Rows from block 3 of a small sound classifier, named by matrix and row number. Rows with one number belong to one neuron. Each number is 128 + 24 x the weight over its row's rms, rounded and kept within 0 to 255. All counts start at 0. Numbers have three digits each.
After each neuron's rows are labels from the 100 clips, of 14848, where the neuron reaches its highest value: "strongest on" is what is common among them. Only what is clearly more common there than usual is listed. The data: simulated sounds of rotating machines with and without faults. In brackets: how many of the 100.
# fc1: MLP up (model.blocks.3.mlp.fc1.weight, 768x128), inputs 64-127
# fc2: MLP down (model.blocks.3.mlp.fc2.weight, 128x768, transposed), outputs 64-127

fc1.651:126155130144101145137094149123116134161101142115123098150102065149117097141121113167082100070127143111136130169107123145144104145147139150135095155140133138103179098137151130135139130053149153
fc2.651:121143123122148166100184098131147114059109147184107151120150134103148119150157186120178180161121129138128155096157126099144104147138127133119127123135107112098119135152130180119136100127107119
strongest on: quiet level (62); bearing knock (40); air leak (37)

fc1.150:141147131158151105124172148116109123122139125111107116120112124120181167122132124089111101127101097106108101124131129103150146141118086139138150157091108108093166090133132187145110167142146118
fc2.150:174155133126115124106147139139124139131117139119129150133090136105129133124153137098018131126147099121095131126122156118124111095113163131103119092155156104117126131141123167078120148141140154
strongest on: speed change: steady (70); electric motor (55); machine: gearbox (30)

fc1.388:145106104141171150059166147153116147128131121128117128139115134141155159093095128090094086118122106160124104124132112148123096104117124143112142147162114167106094121111116125154123093098094173
fc2.388:091074103123071110102156138148083161141137119160155140130120125103111141133174153119075129119116112148105146140143157090121118070124107141115146148143145106122082162136127131090101130108127162
strongest on: speed change: steady (74); electric motor (41)

fc1.476:095124121162131107100116109142149106162157183148114131163105145090126152097161134076119127111116126090147137163143099166112173076127146142117109108119114118098127126107118182140126171129103135
fc2.476:085167109094108120125136112174103129146126081106103146111156123123151091100113123127162161131162128151106092097117113134182104150141133150185146105114142133178121114164134161149143124156168115
strongest on: state: faulty (100); bearing knock (92)

fc1.165:117139112150142086128167119136159116114129099132152118141137153148110148144132080108137094103115121130098091157113089138151116080088101138125151165114189061098101131141127126127105159143156156
fc2.165:175108118127091166124114104131120159122123159169153128135120154130092131129139140116081116149066127091110121133131128159127106136149097150130107136144070108134139103101098128148090122120125123
strongest on: turbine (32)

fc1.127:107118166135142162128128127147147140165141160087116104135128136142136116091163136109073153103115136162123127158121133085174142149135086150134120111170112114135084107149095094160089145119104139
fc2.127:104123127085068111098103156146116126100098077133110172113143122096117149119128170105200098155084132104158148075155154145111165130146115139130065155127152155148108152102111094097113144143126113
strongest on: electric motor (46)

fc1.318:147130158125143142137126104053135127142137082084124149109153119133113148131148121132165132161127140168135129146206114130124173080119139104107136116146138094132129101117097125135151132135157135
fc2.318:168154138122148149116112110128104137122145095135093120111131103132110103107125114121139175096134124133119129123140129081200086067123136107097124147180144156109127139131108126125116108112123134
strongest on: quiet level (71); electric motor (38)

fc1.758:150110102091147148110137147149150113152119101120148192124133121165122191128128108121140101120117137096108169143149145087165146155132147147124149083119126125098167115134151142155134153097092140
fc2.758:087124090134125135141130154121134132102121179150128147123143143108116100164168130115110179186107148123122098114127133131113112146131125160188170112137123136127118147141083168099116142148151100
strongest on: quiet level (59); turbine (57)

fc1.454:112101138130128134119148167156106123135098188144082117134147129160132130158186142130117138161100166096111125096123122100136153123134124142104106128182133120109091068171112118115091107132111105
fc2.454:128141115113118108110077108155083121071139102141122115121124088120125146125096153158152164097107115167119118132168168131128145080146137166138143148143119105131114117119170126142097163153109114
strongest on: state: faulty (89); bearing knock (66)

fc1.23:118130109119120111139085133104173171143082099168149131133127128182132091152110110120184151178140100127160119110157137119171135142120141133113133132162181119133179110131133187122126152113098149
fc2.23:100114109133117101116160109180103107123142137136149170151139119075105129125134113149098147082106122117095151118099131142126118113104118109108151107084119128105110133118095058150094111126096142
strongest on: clipping (30); text has "clipped" (30)

fc1.281:121110128093112145120155124116147107117102164133145115125165128148134127120092098122140127135108129156125126145106150107149112157147156107108134118144139146170127094141140112060133118138080132
fc2.281:128145108127142152145140114175094101156133128128151133128151094147100095136139113135087172188162139112118130088122127153108159162157160132136154156111143124135143122128125183180097137140134127
strongest on: muffled (low-pass) (57); compressor (31)

fc1.464:119184098181086171108097118125147106129162151137133115159150081103148115108170127139165134076109087121141117154140113141139139131120110137153101156155101118160125156151157156119164137106113145
fc2.464:130167158149112132134099103160122093155117089088129160095139152094084126134102114141120124127121162123134123107094174109144132133118138097146117132088116105074118134150117130131121096114134140
strongest on: air leak (88); piston engine (47)

fc1.52:096061187113079132139130127153110141130133124150143140145166151122130147116119118146134158116099173126099116140148113104115123147112149113144151146131130119127117141097094136166150084141160116
fc2.52:161093151139141117146120158136128124148136182142136135111092136189137104116126123201108154129112138126135085172139120187148126122108147126168143137121111122117159075126111121107139123191111130
strongest on: turbine (32)

fc1.544:102124137134135138103065141067142119141078140126115138134168156139124133118109083102136129187129110158121108091131102155147142113123126081082105130152144130116132146119126147100129165139121141
fc2.544:104103075159140106092160074153093130126144132118151137142118124133111113141089110161111168124100131136128092103139129149162093108128136142161162143131172093100126094147112067128140106130152102
strongest on: quiet level (75); fan (36); thin (high-pass) (32)

fc1.496:125174135108116142124131122123154115131120080105118115133155176102118150095093119171167117164154128134128157093131108176104124156107147099094139123127166148139161072114152079086189107140082151
fc2.496:120104173235110137122156129158101148150121175146133120120127115089096145120131105138115144114130129114131118148122114129136149136135134175132127117120111161132104147138129092138127136112127113
strongest on: state: faulty (96); rattle (50); speed flutter (43)

fc1.679:142155169108177141186085139118167108149118121101130122165148097091161134155081118123131127157142157091089163122140101126115178126146157147135116108154135112156159094127116126141114147108110154
fc2.679:139129120123090094122141159138083139154106134135160128118089100163125083079137126131116163141156159118120108111081123162149168134116182126147097111139098133120126099115111093135110156117180133
strongest on: rattle (35); turbine (30); electric motor (29)

fc1.167:158117129169141154147100127159143116145103151097108092105175100141158098134098154151139132109116099148097102128136134094118125146138111115156134136148128067139112147097154162110112141114105098
fc2.167:120126131139092163114137080109165109155153143132119135155173114154120111142129115097082097156120129106140099125100105110141083125096142130119119159145100149154114133112102100119139155173117128
strongest on: piston engine (34)

fc1.619:135138126181108155086096121128123123150139156133166131125121154098141146155170137091164151095096135134089141101155100146150122114097106134163094148140099106143075139112120151114146146111140121
fc2.619:150167134137139126143146085138127095144128102116125139108100173071097133129121157141124104138122113120140098122077125128147163098143187106155116112108092156111128148138097079156117116143146120
strongest on: state: faulty (95); bearing knock (90); piston engine (31)

fc1.714:104114108120094130101158126105129102153109139137137126158101163123130096105116140112107112146118145135139149123106127091154145136138121123112142120173101077145096149154155131101111065142105113
fc2.714:116122127091164126143093103117138118126128122148139120133148097110100149141145114140139106124070108112127152107141147130147100138117126104142093119111119135148163095115140105086058175151139099
strongest on: quiet level (61); electric motor (29)

fc1.646:132137170135143103121149127143115158095125135140082120160086132119115095132126113133121136148147101144119180114145171151141128172120106151159114150126143118142108076163123125120103142144118168
fc2.646:128092149142118166175129112147106111123126142115130110119112152117119112131126101114167098106157136162105164095087128112087121166112152130108154131081056121125099132152126165124147117125177124
strongest on: imbalance (60); piston engine (31)

fc1.293:146167158111112148127093103144134108154121091080110082101127141104139110109062117133129163108069104126123158117103117138087155120094147141136142131164118111093121149196148104131190125090118115
fc2.293:123077151157125141168121124082128116114110108160133146158159136157133141130146093111145136123125125108155145134116113133130139108122139119184168115107149111143172141124132120162119110152138159
strongest on: state: faulty (98); bearing knock (87)

fc1.395:143107121135130160141098142141132139136121090133129155140128149130142120151129099108139091108137114138147107106149075205126149160138138095121105136131150121135136122142104115091184160124116119
fc2.395:118116147124155131111124121168123117134137146086167099116125117109114144100163101143116115154085157115118138150153159128142143119132143111152178103087127153133123139128138157131128150102131117
strongest on: state: faulty (88); rattle (56)

fc1.97:110138115149181169171155132153134123135105106131114105141108131091116132134096124128131093174153188086127159118073154145075091106136136090144139102122140131145185129111091090135121143142104196
fc2.97:139116171146145114114126151153138144147128198125160108109120136143133116129146130117131153136143124114133130098168128149152154119139176135105150117142116102069103134162160121094189108150128134
strongest on: muffled (low-pass) (41); grinding (33)

fc1.242:126105127135150149136131115136130140080138125129142150099142118079146172095164079160121123161124126116147123118136145123158133098132124133151145143095136151099142086150073102098130128124100059
fc2.242:155128116122158135147158128146097090169185101089124133108161132169115144123121134127099170107131123116134144078144154105072157141108152096130120119114120140155156139114130150109138151137128168
strongest on: gearbox (32); machine: electric motor (31); clipping (28); text has "clipped" (28)

fc1.197:155122133123137111099124125158130129151120122123136109154129090137149113124142142151128091100119114096158146109144111098134102160109114108152137136133091175124108129116147094103175160153147133
fc2.197:118104132107118105122130132116207139145094149148128075095079159133183115146110151126138116115122141100104140132134089120132137144070160165093133135129151121119138136133113171082134150070148119
strongest on: compressor (33)

fc1.322:106094123155178155179114131116097091110114124147134104134108061137134160110129143120090090128125111149143163137121153155098139161143109119160188126096125121108091164109121158129118199133150094
fc2.322:131133129145084133115144111164111111177132138158134152132124189136116107120121150122136103099144153125141097143086109182110115127092107132133108129128095131142088108110091105173143146150126132
strongest on: gearbox (41); clipping (33); text has "clipped" (33)

fc1.690:149172155128202130143112126098126139156155151117140125129173134112137168089120128091141138126134121169133105113158100079142141134165113120164141153133107165116131109092134098143160176114134095
fc2.690:173134158120093142151128102163123152136167111148130165130135134142137151124179108135086140121116137132097159136121144124128110100095160103139097085119130135123121130146109134108134128134190154
strongest on: speed change: steady (74); electric motor (64)

fc1.588:134159127115097111126078141122158124141108145124099101180141169068137105107117137124163156150104112109083122117091091133123108106104138147109137112157131139115143125124167096120157076126136119
fc2.588:163140128147117141157149108147129089123107144121122096114120143165131121127160145114122134077129139156122111129124117089118162114155144097111088120133090154144115149128124141145163110079144101
strongest on: piston engine (58)

fc1.630:145105166160103120150158098177121163145091162126120123105175119123143136107134112127154160100109104121125126114130072123118108118107113155151130136143182128162098142157142137099151104072157134
fc2.630:139175126144098134109101172121109135155126141097124135106068123131108078128090166090135105115106108159167118190147175158126138108127094133124110110113133107084145132114155169160078125113121105
strongest on: compressor (62)

fc1.675:212149150164153183127112130130085139130167111137120106117081143136162106168139109149111108124154154114109135177133148171115119158137136133137111115108151149105159121108096075146131124083123146
fc2.675:110140107144134129101113108152091166101131146116111102128148095095120121100119128097131147127133125132084149143118081166145152165139125097086137126136114133150109121088191112156124157145111126
strongest on: speed: fast (64); piston engine (50)

fc1.60:143117157148143169150140096135145124118125186108131139099117092161162135124127165135129096123132151160128134165120083114077128170123166100131103158114149131148103142159091152137130117145123137
fc2.60:152130132129114123174144099148125120160138127169119125087103164111099098145141120138089109155107120158121163110159113129172129132120161146154169115102147133128124141138089134153120060124164088
strongest on: compressor (83); speed: slow (64)

fc1.532:125142137172125120138103104113097079133135105108138139165127129109127125115137142116118127121125133146115133094115139134115100165129121109106123088130077113147169090120145132132125168087115116
fc2.532:132118137137119097119125146120150100127062110127116076110140165118129090116112145132131164124134115087113126159139126090155108080116137135189116139155141127171115140110145122121145115121116103
strongest on: speed: slow (68); conveyor (57); rattle (39)

fc1.179:140096150185124071126117125143132121105122124118138110131123115131149119138101123175118096147134141121122122108162120133111126102126128131155125144106114142164127135142110131143126135122156143
fc2.179:102108115108165133120136139121101137109101135079108110122054139129151129151120122077102111115108122143129138111143124112133130095128103160135114121129150107184141136144106142115171142091111134
strongest on: imbalance (51); electric motor (35)

fc1.320:154118128125167164140111144147119124174162173090104092110107107120121105140125111137138122127116111124153098139145129126060119129151138128140132158119150108123157116122096132100125154139115080
fc2.320:117126140141113122131087120138156120071151097132144160112108116150062112123173142139083107078115092137135105146139166135137109125105174143110098112148158145155095122103142165115112123091131115
strongest on: electric motor (43); turbine (32)

fc1.338:120124160143139126169118145109137083139153156180145159130143106145131080142179178121103071134115130130111155150117110116144128102115115165148076124116122132123152125133145136142148134120095119
fc2.338:121164129145151130094143107126123123124114095105164132109158143105122130168130087101196143089134133089152136093134114109117150148109135103134137121140175117134093133107143120140129154086100151
strongest on: bearing knock (55); electric motor (29)

fc1.239:142119147141104142209134136130113136139164135130151153117087105106102117156144119115137170147102118047145114125129167160114167103165105134118126127100136155105116134133151131113137141100133122
fc2.239:103103167150117148118182154123142125137133107132131095136113129164124121113174152122113110123122115180139089130123137104122137107113128108131112123136105123132120135137079132104130117152128175
strongest on: clipping (29); text has "clipped" (29)

fc1.98:124116127098120091105188128149132142177120133093107129119112141147126131134146187157135107122142158141140156146105083115131172148141126117155168130126092106141081120136132078104116148114136169
fc2.98:136143115138084109139125159105102142175123148152108135137130100128061102131147146125102163099104138122122154103156126115114160162155124151097105105164149154118124151129148162166157132160103090
strongest on: compressor (62)

fc1.570:093136124127168085139061095155110122114156112108121149139151127110175130109145138138155107134120110124130128121128144127143139156087118131154125166092096102117115158135141074147164151142135148
fc2.570:144119136153147088085143141129120159154100134165114117125087123120112112172148144139199126124097167125140132103101091111134147129140103136107099130116154100160134134154138090132118158114138150
strongest on: bearing knock (31); electric motor (29)

fc1.42:103137126099162138124121133129118138154140112123116120092121102116118079096125161160165118114134091119115127064136118079164099138127139123144110120125116193115126092130148131127137138103121145
fc2.42:118101132155153102083123117134139181124096173119116090129110180113145144151093131131136126136128129155121105149125072124144115132139128156088128149113128120119120133141142129147113106107120117
strongest on: bearing knock (45); squeal (34)

fc1.369:149153145126131108091115137157113137157102123146144095132096089162176110134125144140127146149133125139124117145113117114075143152120144143147082166122120132124134159120154157132091118102137162
fc2.369:137139098128133154101181097123133147093143167130142166124143125104146101145118158151117165123136124158189167124138158127155098136121111133077141154111111143157148130147082155183117118126111109
strongest on: quiet level (75); pump (42); conveyor (32)

fc1.112:123128101166158121160147139162191142175088171117115111145099137126104127125176118117172149145152128104164156121136157119114101165154125158151115106119168152111148115131139113119100184137117165
fc2.112:130125149140152121127113132149105138124142113118149138147115090084141124169082141135137090152128149140141167100127105159144162117141115105109193124156150121111111110113141123095114157176114139
strongest on: reverberation (65); text has "room" (65); piston engine (48)

fc1.438:145158150118122159184101153111137127125167139115104098140136133141163129108153106110138108158129115113131138132186111138128136129122120116114139115127111108105108178120152107096119087126086178
fc2.438:152158133136081121145110110108134127161140157117168146144135161108144094137116129116104130051111130150109084115186150134134071104123140139080137131101140128122149174117107139124131099130119116
strongest on: speed change: steady (65); electric motor (32)

fc1.385:123161154099146098117151139083087150134154118158111103175072139107118140110135112112135122072150102139087168105117109138124143178129131117157102104154105150150142120130163164122110135148131138
fc2.385:101103148141121168149128104127181143106110156124125122101099166138143095133108106088168137124119136171085167152084149112136145154128160103099141129059108108126115141114123155132148150106141143
strongest on: imbalance (63); gearbox (36)

fc1.154:125087121138137113118119116135147135153146086130146150126117102136127119120139144142140148113112122072144127148150128120116160158147150132110116126079127181125160119125107116079144149111169100
fc2.154:131127165119093135116133123123119128148153143142137147157138136136126172150110136118121075149146118139119135153103110083125118100143111155135112134075093135162126103118131110107091187106090140
strongest on: electric motor (81)

fc1.735:128103116214163097119117126112160157144110185116134115117120155094143169168144100078150108128111126102152125133067097174083114130117164139120121142173130072119134120148147149145105131137142092
fc2.735:102132140071105115128156112127144139131130109159137087159162133176119107140120123210171085143139120134111121084116108117132135140162135143154138104096110124140119155155095142158087123140141175
strongest on: reverberation (61); text has "room" (61); text has "reverberant" (61); bearing knock (50)

fc1.221:112115172118112108113134069119140121150153091135113138105119088141096158117096183157133167169084125120123151157122145101124107124151112148122170169092090112129077111120109138105097117137104132
fc2.221:119131090132112165175153121106057146094109141106165123149135189149120128132135132148103123090121153117144135082120084095140143139147160133175136105139211153134171101138145120128156113148119111
strongest on: compressor (42); bearing knock (37)

fc1.697:149136158115098133114169124142103128103142165126077112164102119162105117120188138141125147118128097095165125139161134152124133112135146147075101154084118151117076099136118127141142180114086122
fc2.697:093140127142107114182110094144169140117136100150141118119118124099099145121057116126141103126144146151105119090125105126129107102109138115145123133131143103155164175145120123166136125175161103
strongest on: electric motor (42)

fc1.94:187116118152094144155094107128086131114114114110114110183153158128121163093136110153138157124121134073174117135079098119156151135156072143132134121085131142088128106118117139114150120143115099
fc2.94:093132134117185098166155113083147076131150098117138135103113084126139112144129108112127142121125105135161109090161213119130186094108114110116130121165137152118152153116166146111103112125137169
strongest on: compressor (52)

fc1.743:138137129159130151109147108119129170132133129097149142090157136137128148116104110104144100133121128100123123123148150091133131096124148157183136148098085139102122078107109161101117175162149122
fc2.743:128123105110112151131201112138096097148169128102101171103141130150108129162120121118068172114135100162109165169102146155081131132075155137156079126117145106147116128135134144126129129134150123
strongest on: speed change: steady (62); electric motor (50); machine: gearbox (34)

fc1.233:095118115144105169140162101108105123124116166111112158114109123158145124126121131166115104112134138130171155142153117107066149145113138079110147147104115125124140173118174168157125148133132150
fc2.233:130129145110122142125175087138153109148158149136134133138117122145055109110100135086125146101167121157115116133099076151123105100137157144115119130100097137159094121154078135122149132184131076
strongest on: conveyor (47)

fc1.67:121134122154074129119119153160135120149088120104141101101132112165113137129129087116143158166087114095110136179146161092094183143140094145141146098135124125129151158121171121138126154136127116
fc2.67:158137081153159115099105109110103115101175134183125132119096135082113070109091140097080111110136108119143128085135099160154074124130129115104150115150169149092138107115086109107106082167148125
strongest on: gearbox (29)

fc1.458:123119128171107172124101138118104139109160149124098108150133108101134122140161067129140154112044137117103111138109122158152138116137124130139103131087145098190119145105180138132145145129102134
fc2.458:146109172137157132158148099141179102132108121126126155122106145099113124139118162129115110091146124108102168113132165126118151148137091108152103134122117105038104121125136146129119121115145172
strongest on: clipping (35); text has "clipped" (35); muffled (low-pass) (34); compressor (33)

fc1.85:193129114127086083113099142126148134144112111106152108161143171129129142121157109088148136133081104118119150119142125133117095137130152104116089121140154124089116141127134123096110141111167142
fc2.85:143126176123130176146151112144150103161126156121130141089124097140143136139149126133135124090134127131106115122146116148150155135133177101123123144107099131113153155108109150120133075105127127
strongest on: piston engine (68)

fc1.757:161139129122115123117113103130129113122162156141118142128071114147151146126110112106106067144142110120169146114103146168148158155106119138144131131065139151076143137153171132143119119120104149
fc2.757:102127152150138132138167128144110140158122099105099086176138098080094134119111106141150118122161142165165100170125132071132126124146092162145145140098145126115097162088154086130111115077102131
strongest on: bearing knock (36); electric motor (35)

fc1.300:115164136158126171171128142128155132082115126122122106092142119118175105097091102102126116168084111127149142122146127142124151136145165081137130108173138130122123152137114126112109159124110153
fc2.300:156152154105108165099163080164100138082099176118144159155156117117106088176102105092121159098110139115150121117102168170139099119129138122167194132145105112135126108133132137146091128167125126
strongest on: clipping (45); text has "clipped" (45); fan (37)

fc1.676:118066160136129125102164107139102133123099131117103169151129152106110077130149157145126117142179131108154170134129120120093138133103154132119128145101101126144128117141121138127143148111126103
fc2.676:130107134118138165172121104107132150178122099102102086162148117140115132124124114130089151099132137112100139179127119151140176145139108140142111144120117128151109093121127098148112171133125088
strongest on: compressor (29)

fc1.296:107130121188111159114110102111105142119141137146135085157097127119130142138165086146144149101052118100113141115083124156165146116116172149130108136102138093169134146100179146117131158142117124
fc2.296:177122164123129135125137081145159089141099103111146184111152172084116121162141164132118105109148136104100136119147129142139141146151109096123093141111093107072110108143122151146107124119124147
strongest on: muffled (low-pass) (34); compressor (32)

fc1.342:113068136131157148139123113122123098126089156111125140127089050072132153121135133116127143208127133109136154144137171177127147141129129118138124118113105114118121102133148124136141168092133131
fc2.342:124097096136093136112154135160129163158155140094123121116185134119096127168138130124122123085115141110098111108137058121107110129130121175150111127105132128080163092082130124135121130173119126
strongest on: reverberation (60); text has "room" (60); electric motor (48)

fc1.214:143139163122128114149123093118122120137110163136119110138107152099137160123150126050157159144118129081110118112098110147110122083123135155085087122127096086097125130142111124123099098140142169
fc2.214:145133164113102109135140084139134148162096120127106120133149148149092145109088151142134086107148138138097131131114129140178090162149131107135105141099107129134113128104100154132158142162148114
strongest on: bearing knock (35); machine: gearbox (32); clipping (31); text has "clipped" (30)

fc1.636:128134124118152158094162159150133164134099110096120110146164138164130131087100129139151158114131084148160119140145113133126151171120094112108144136101158137126102130109110123110101118090132102
fc2.636:118142141127129168147130173101130127093140159114147158069125146099116114129190110112125199123141125139122157101115123102139142096131142138162134129153132114167133145142144140125135103134114148
strongest on: bearing knock (68); electric motor (45)

fc1.336:145099153149129135112062120126129147166131067084132121118116174180141141090124100101134127139171130150119131157113103135131124107148110136158130125140129111145132132124149201134125175145133150
fc2.336:097122176086119145095154108126121127097107148132129152181094080082138086132114106123130147140100137132126150124119160120114154166115148130132147118124072112089077124120171116156143089119135085
strongest on: piston engine (41); electric motor (36)

fc1.143:118094128134080134145147122088083148110105147125115146134100164143104152138150123119080131132151093148142142150135144102081116161153136156125151133102137138130113112133124129125119171125105131
fc2.143:113188114120108126121177104132117089131139080131112124117137113127112120112110123160136144104125116138123110132151131156100110070167108098134064133100108142122083139113086110127125137157138116
strongest on: gearbox (44)

fc1.744:119136121148104157139108121146149093153139164159105109143091164136143105144168111104131115131109091152114121145092110107179130134105142143106120093172140108094159154147154109120111083110126115
fc2.744:109134143121105119110123117129136133122132076132134076142115158139126155080089161124182171126111139146099131077135144130122140098127135100098119129098073096168122135124096128159109144143118123
strongest on: state: faulty (97); bearing knock (79)

fc1.11:123135148177106186100079152118110126151141168140101095124151113116143116123141110132121139095117142106092097145113136127127124106130140105126074147069131125145110129145164161131139126115085114
fc2.11:158108147104151127119170083149176120135115121147116176142108099090152155149154127128160128109137136122145156151141137127102103168125103108138131140131144151048119117134122141158124105164112171
strongest on: air leak (100); state: faulty (100)

fc1.334:103122084096150119096149111145144140117088122156140117143125145078155120146107113095165104171138139130126154111084109168119140122136145101109181120109144128107147172149115089128106112105144138
fc2.334:127147163136070112102107135129106135134123181125121093152120139062099115129129120168136151117097145133114142151141160067105193112123169172078136131154106129114143094118105184092155126167128095
strongest on: reverberation (61); text has "room" (61); text has "reverberant" (61)

fc1.625:154102136142114110113103113140150168136119141120092115139109164170133103153098150164137111142107157131129123138121102138169140175143129107109098123133120109105156097190135096100133138123151120
fc2.625:091126082114148102156115120130103081147152103145144175155128109121083139103151149134089151131089103132109177129160108112137146138117105099111143093135113122093127110119142114142137114149113134
strongest on: speed: fast (64); compressor (55)

fc1.721:159127156101115077119158143129140108108122098152108130160165121136123104131106110113136121163135121168113086125113109138108128082114131098147124154109164100135151109140128080094139129108140167
fc2.721:116136134153113112132161145152138150098123106095119130106090112114138113137097172153168112139155134119098139119129127143120142142132137142139087129135138121138134185120141081110121146155120123
strongest on: rattle (36); piston engine (33)

fc1.354:146126129126086154145125099115118188196081165129103133130124127120152150109111098164146112143096145085174140115146121135080125136157136119093131158069121114139112121125154100141128183129196123
fc2.354:093126162117125058188108149127113144129150128104118097149113182116134134091120089119137121121140145128099126095122119160147128102126127146097097140070155144178112162128088134160159110134141148
strongest on: electric motor (74)

fc1.72:119139154148160112130127142149149126182142100108183116123142162108095107132103120136156159117149140117152089129090165153165143120121114124122143129108073128114140125170153142156135143118155097
fc2.72:109109122119087150107137135184117130140109152093129140160132137071132121085169148144092163109145154099150188161134093111124160163135169103109126155113171139127144123097121154124104107116122176
strongest on: conveyor (79); speed: slow (70); reverberation (69); text has "room" (69)

fc1.654:121095132095136149129165111126138174156118155107140131149131138128161117150119116106149131127085129156138112116157130100097137115121115137100142102117128134097098096132092115079118122140121123
fc2.654:164157137120144153140123122125091098167165127126126118105142114150093106090118121155089203135128163109116132126128148115127189169095104140157133118142163107147147129144124138149130153152125130
strongest on: reverberation (78); text has "room" (78); text has "reverberant" (78); compressor (29)

fc1.41:167155109134143139133124148142101147097115134111112119198127123123163138103117131158166104045164152129078104106117119144098145150158109119145143127123088113124137141120145110121151158149151123
fc2.41:105146127162119153107136108124151117097131091100099128127119123105149092140113110124166107118108173139124083117144144099140119133105123068103105123140142099153142129155122094174125122113126124
strongest on: speed: slow (80); electric motor (75)

fc1.576:122147176171146146148138089122137137093095118137120164137115115167142117130107153136110106158119086119123119150151139091100102133102119147130109100118121104092094108166125124059171091150095135
fc2.576:120110145151131131162123100185094122122102125141144122118155166122059088129126137146148153140123118118139100114114122171139140116097110160145147128101140101191154125089155111129114105146127120
strongest on: piston engine (55); compressor (37)

fc1.43:108093165107131150172147143123143148118082145099115131119120133134176155091118115147117128123094135119087090138139124129125137149102121082117130147123162158082116120079175122129117123115096198
fc2.43:147136124104095068148115129109155131120122109176166095060163167109145132123127144159151123135151093107085124094133127184115114127145096137129108080118145157160135114149139123143141126148119093
strongest on: piston engine (43)

fc1.466:134134096101107114145169148135124134107146087116134147132147157113135130118107111161136092165087133116141112151131172074121153112105152100078150102106122128151151141143140134149109121087143190
fc2.466:097131177168136136098157127153082107110130182123102155113155135120105105084127138111099193095134140127119112107126163170132115148131137135114146145123149123128111088130110115147128111189133104
strongest on: reverberation (62); text has "room" (62); text has "reverberant" (62); muffled (low-pass) (34)

fc1.760:116116157148146140121089112157150155122123117171103143129113159117096117120126082089129104121119131116144105136111128102088129103128136180113128099141098127105073120109103104117132123106128099
fc2.760:178095116160151115123155166168129154126159166205132154147111106091129099147128197119080140123150122126114153119105105155112099129145110132141118129109150122149123150135134121114136116163141118
strongest on: speed change: steady (67); turbine (35); gearbox (31)

fc1.658:132143117210118123108092125110125136144143152133120137135112123109166130115116127063115148141133174124147106155162154137089125125176110093093121143101120102128139141117104140113136125126132149
fc2.658:150129087140134111182127122156127152096128080101135128161118201122133121129128125148160109077109133141125119091114117132159106146129113132124110157078164154169148145117098079130111151123137180
strongest on: air leak (82); electric motor (43)

fc1.177:123146185150146145148120123150132099156192088121104130082112102151128114123139109145136110114128140133149109133131123088149128175142161115132144130142117135104170138128121122126129161132134136
fc2.177:126135157126128120204140093146113129116110102164141130139101162122118128111108133132124121153115123133131127172114133140107132139097125124079094139126122131142149130160124104115077105091152100
strongest on: electric motor (71)